{"model": "contrastive image-text model", "grayscale": true, "crop_scale_min": 0.8, "text_encoder_width": 128, "text_encoder_head_dim": 64, "text_encoder_fused_qkv": true, "text_encoder_parallel_block": false, "text_encoder_inner_norm": false, "init": "orthogonal", "optimizer": "muon", "orthogonalizer": "newton_schulz_5", "adamw_lr_other_params": 0.0027, "grad_clip": 0.5, "steps": 10700}
Rows from block 3 of the image encoder of a small contrastive image-text model, named by matrix and row number. Rows with one number belong to one neuron. Each number is 128 + 32 x the weight over its row's rms, rounded and kept within 0 to 255. All counts start at 0. Numbers have three digits each.
After each neuron's rows are labels from the 100 images, of 14848, where the neuron reaches its highest value: "lies over" is the class under the peak. Only what is clearly more common there than usual is listed. The data: rendered rooms with furniture.
# fc1: MLP up (encoder.blocks.3.mlp.fc1.weight, 512x128), inputs 0-63
# fc2: MLP down (encoder.blocks.3.mlp.fc2.weight, 128x512, transposed), outputs 0-63

fc1.321:145124110189179120081131082089116132174114152071133135091165132143168117133157102119120147145205174106107149080057111144176131159162135084116153181112109125109104109129114120086175138118123102
fc2.321:111141116120106146111173119097116068094098106142160076159127097097134108153090157137130139157132124127103118171176083126033161168145126153148099145153167199124129153125158099100121083214098119
lies over: floor

fc1.331:060182060082146133117102074118103157142188026141144071092113130081115135107125105135115122146160114131113119112145139110156161102129093092121092108066155098159066131114106124114187174118123159
fc2.331:132081127104121108129146135173130190172084166126062075116137208169118124111124122111148099048147146114116088103098100049119138196125119129097177068128094153144152096085166190136116144156061154
lies over: barrel

fc1.65:093077157186110150102082126195101111184085133174121154176086157149134118154096112110149159145150114162116171092120107145141179151160125106136166140151141129040113097120125108095130164172173105
fc2.65:166089089122086161168144082125108105152100130183104112066177132110131040147115162175140100115103123170166154082136118106152070066118107133132102113142188140090167136186093147171128126153097073
lies over: lamp

fc1.201:098143147108166148163119148104138107099181112081154109125145114109133191106155129150163218094066171119168138094112099168118165117156144158169119189117140162180167100173171145070144096133077116
fc2.201:115082137132118171113066148074134150118093096063089049155135136150095113171140192104134168134124096122150116109150183141139063152062144180126117070160102134134140135085107132197152172152145106
lies over: wall

fc1.258:123110119109141102170136180117171144082159139072117166139128106148116117177107205165108125131148128161096105145153058126173087087131067106125162093095163083107144135147156070121132184169141108
fc2.258:125118084149149129188122102140101113102165135115147094129097170145146123176129133104169108130117106146120113179126155162082089101106067045141194189152136144180165113120074100154167124117104090
lies over: lamp

fc1.153:110178114099102137156133202112095161160155112116163173165100161122159098147122126153092105087122078142131162132155153149071113159136097123179201115133180103145170095127124054182107098103098114
fc2.153:093160196146154100109118048115108151161083146134111112105193108108101123160177118111157145113116108121105093088148106095099163110115116182095120152181095143089054124105180146056205184120090098
lies over: lamp

fc1.496:186118128145143130180146101051093106131130087059122173131128141137176150159068142102126133089162129108097136106198134145164125202139105200124143135168135109158141127101082140118162105134112090
fc2.496:116143127120049091133137187126117092124150121101137112133136064157182145155133124130087124104148067125149138114166161195102065173092170219139101096128176103148132146060135122142148150177108127
lies over: table

fc1.491:184087115166107149173066079126146106172124102074095137107127061119134167112130125102096111152124135142125114144099100151137147133128173083151166170084197110133141139143142108132132129137081135
fc2.491:097142106127122148070128200046105156094116144156150150134138122162169146162118095176109139093145081102130143090138139083148147176155064142141128190115098077125112150222077159142108129103158176
lies over: wall

fc1.40:077108101130151132152123134093138090116157117102142162158128135149097103116087085124189115148171160077088089118075069171143092138145146101151167168162102118142121117156214135071170119144132152
fc2.40:153098235138156104126081097131094108145152043086097179097122048103126124125120117127106123138144171084122111168138111101144159128142156173049138149115118144103094191144120082172137080144115107
lies over: dog

fc1.490:081120078073108139091115186137042145156144120148096130140163132211108157162103154150120119138077201156095131144187071169129187149092121170144131131102186093101103175069109098203085177096110119
fc2.490:136116104155255116136131148060146122086144097086160121161142108096179156108080159080105096124193143120136158136089148152096154106103127189089156125146099176146116121129178080162105060053153138
lies over: barrel

fc1.124:146148126075126153138135087150046111127162106157129086116076138115151129149086070112156048125171128163155119124134128146102195113153178093142057133135146135105120205088115170180137164076153066
fc2.124:117085137120166142192056189110156142155125115131117106168135132171102182150083106089127164042141112089108078141118142108143130200071072081142177095103160146149094109087121135118107155101091144
lies over: barrel

fc1.290:121162167152114151045107086168120146064101103170137093131105159109131111117082087123125160077097145124114154127192083147121162157138099092089143159205159150141076171125159103120137146109137097
fc2.290:116102128069164134127097112138093111143067143134114190136129138119152182151195184164109168061174098088113171156178129137140176104091091147161131126111104152126136136137111104085130175061130109
lies over: ceiling

fc1.130:094166183117135102147107109170102172118107189181180148160217119181175148108172142142071082190136054168121156142104093104152153170125066148125153113109139168144137105117138164113085144128060140
fc2.130:160160175137093122086121124117152095117146116124151129116115196109111144103138069127103178159157124168144096119170110062105122074152181159103113148145135119116106104199139114163163190078118178
lies over: wall

fc1.308:137123072077157164196176158113118131089083096131138160123098129134145173141179133146128180125147082150134167160145135128096091120147079124131113122107212091086119157170144102151069137121106111
fc2.308:059090110164102100111099124159146094161136147144117156083212085168149107128198149179180068140096181109157131110142113155122132086080120143119121104123092122147060139089109168118183146088166164
lies over: lamp

fc1.280:115173104134067149171135175151089130184090150116164121154097106154088105177078109093059154207147155108153124114156076123140149140139085099090143131142151172125200123175142137178110139154112047
fc2.280:143127083143157180114127134178127111200143117137151145081142191165113106117122163125139110152139104177133123071154163143196112071150101126136137116146054163089131136102116075119092144159144077
lies over: lamp

fc1.242:146111108068072175122097151110119128092113123172102158114130131088185119142106132068116140167082124131137124155203134138100139083171063163112138136166126157118094130123101212140095122136149162
fc2.242:113145121179157112124147089137156145128151115113203110134192168168058123100090113158136058104160169087108120099119134096155169180134148069168092118148186154123130196144128060103158127132088108
lies over: barrel

fc1.494:138170110133130171163138138094095171129081144101111096163103174067132160141141125174190147086128076097156080074153183128132085121125122071138178150133122171086086195090092132129142088133202159
fc2.494:217157105126187091113108128081155138147178125165087178132147082080080101063111112120126128146176151104110144092082144159120073145079117097075129132110069215140166101165171127146171116114139191
lies over: window

fc1.109:101150116060137151108197151157076139165070129137117117180163104160133149117178102136098096133120122134152106157093132140118214143158066117136106119120074061147119083107149187162142193068157124
fc2.109:176101154172135150109160086100132109198112155158068052126108090136137183158146137118088135091079205141190136117113163116121140142130135119137152156132153114154113126088106116144135119172166127
lies over: floor

fc1.46:097156148170091154121139145072163131092093145116131154115116137074127087124154129126193127129146193129151113156134094150191130176138140080114133196182101087079171123170168136130160052160149196
fc2.46:187169113114165170103157132145149156135174076106163136132100197090177168107146133076097168122013100111101144138112096134140092150109109188079139130160126144134104125074179165145139168133120119
lies over: dog

fc1.391:118104131139162088122070085083097161104153087143155140129158095096104075102134138118152088126130142106157106093124101161202126105200159112130076183152128109185113059107119134054120158119103132
fc2.391:157085124097148172127150124103156111181160126083039132176101108138183129119172111163145106117187130104134100155138094152134144101136163100147207146149099113193095136163140134132073117119150184
lies over: dog

fc1.91:164099154121180041088138110113126162158132145127119104132155138140164088135119129163158095134090108096148154067107056178147098145091205185093115075156132122152118182182142095115141135108146095
fc2.91:165114157102142125179134168138070130118148152105145149165117161058152140128108127128094091111101096168093085106093188096091128159203120114226125099114155060138115105149130125137102160081096148
lies over: floor

fc1.223:152108155140118112109171182136123141150095142083099146139096112163082145127107154151139151119133093130128195125100075099152104133144115138073042151145143088169192173100072125119171142171163162
fc2.223:095109134119092128106178133130171154129090167168134180121132130107118138156129111114130110127135159160119094102123127145114112111117080127100183082082143186167090102100104137104115187148097205
lies over: wall

fc1.433:146099096155099096098106058155153138144079113143129147158162144109138117111159158123125102096138153185170112138151128079150056110120181153112104116154067122092140073143118122075126139083101181
fc2.433:082109113138182091141152176116214147070151171158136106130098098114059127129150082096114080121105125106130111097107139174153137176106142096123101139127116145135130127131128178181129153134161167
lies over: ceiling

fc1.92:176128199193107084127102076123087102150083160097122104117120142163114175174093159121109119113143122157155046138149079127140151159101162103101130168135134128153129133085100089112141081085143101
fc2.92:068149079102120116139151183135095108095107137117189123130069130140161118112138144133101118115112129133094160154121157139072104170105111125199163112134169103173122190139164180124144156094146111
lies over: table

fc1.455:165166119088108110101103120178143128155135153131116123128194146132102138132102094166108129095077079094097146189115121151133120095202098089152100145144154138130096101090137118112083138153109159
fc2.455:112118104154154130142124147162153103156177164141178167146153100130048122051171122162124090107121131129129197179138152146109097092118168106152134130187133160121115120137108152122062129119167070
lies over: floor

fc1.272:088152194097173194174099124150126059137184160098128108162106172103085105138141133142127095129107053122112187102095102121041077138172099133105108126107141224152130160143110180134070120181175086
fc2.272:119108119135154079135103178104127167171136070086120132150144118137100121117128115116131204125061141168142113175087087105114155148133152125125167125091152128126221177161127138076121150118096190
lies over: floor

fc1.511:150163097133122071168121138109159121119133142137131140122091108129078095108108139124173101199100172187175122162127200124179129102133098069086084131147187184129149102135104072178183142145150128
fc2.511:061140181086144168133118171163050119120127110050056074137132121101206095179136120146171139117117145071107146106125121137154153099131152147105127168115135130088153124105099100076092085182153120
lies over: window

fc1.260:113098111130167129162067113114116151169078144096157188126107111116179148131189143103072132077145150114078123142179094210126139145185091158129145091099089085104138075152184146110095155118099038
fc2.260:154109160110188147082140104126098109139158095138110122102155159108151129176207114128164165140122105096105153157126102169119154098108119090121162165116163167069112100096135132173142086101156177
lies over: lamp; umbrella

fc1.226:130096143110079140134060113101123178166076150145135087157096133151118098147133126138089151093146144094102104105085150132163150194183150084060123143127181176167167144094119082208113081157115132
fc2.226:116139147110167067111198178094115079149132113115186146102184148145127167183106146122140134164153086194122187173153134106062112128089143176143172142120118102092076149160118136088110130111091114
lies over: ceiling

fc1.344:158191113096165122145132099095060158071098085054131132130175158147149130119183092168111179112111106169142122110100142147115182149138138104132096149118136098184064115119130159128155148165112092
fc2.344:089110157156126188092160103137140131125082126175089084129169146128105193100087154146130146229125124096106110143141106084137065090114171150125186073093126197124092138062137130123124113165133116
lies over: ceiling

fc1.347:130110136108106119108084095106079159119096168123161099158153136152128143120095116082152143139080115132137074122116167098152097152142125019085165099145102127091148163203163119100109107084139139
fc2.347:159108108123126105140115091143188159092149088098202101118171077051147107121092149163148115126158063103135178152120186141156152091053111158097155167131080170102106102154167087120177140126181118
lies over: wall

fc1.357:152135155108139168124196167177129096128145167101146137124166135175141140122135112184157122203109088146145142111110088102142162137125137113124147108153193151123151200166113121155110132120064150
fc2.357:078112189125211136146110141179167112166158069118149063125132121142167094070096143136117169092028102123154118160110132117093132154115165135065114114077184116121106148169136176119107107065115142
lies over: wall

fc1.12:099156107074136093152077134071096148136150106164238086126148100133182105129131111155112203136098115146134129184132110172128069053116150159108152122165123186129172111111146096135174146145086118
fc2.12:081131151168120170161096127139105120186067178073087058167204168117153156145115156084148206140126103154146144108152127121116187175131097162072070125130128101133125138134118072096158077104109128
lies over: barrel

fc1.423:155189135089095111182131121143131098088154144104081132092170168142144148102126105107206117143097066118122133117199116142112115163109083152105158071127199128111164184103115182140112125139130126
fc2.423:116087122124075116162123153169163079118108142105168016123158111148187138111150147115119120135126069108147124137191188171120117068078114092137085053095125132125091141107134110178153138166146156
lies over: table

fc1.354:150118085075140158178084142120119132146139142049091148161130086157085146160160131109164125112134068133133150142155121139130126130144124154126123112137144033083150170138195100150107135155180063
fc2.354:119127158171153053156107083150101105092164108141144166148099138155128122162161127136130142050110124113105123196203081160103119047103156095155148170165106129074107090088152134150181185117066099
lies over: lamp; umbrella

fc1.474:124119198156165151162084194101118093108109169079143109163071086152132134090133112116086135093132158174101098198124163159143152134096113046079198151151118160158091096177101142150142142176138129
fc2.474:207112119135098187120110086149096179170152169119147132128137201091125164131125107115144126100171114162077129120149171128108140158145095097184086090172058141146128097134115206092131117155128154
lies over: wall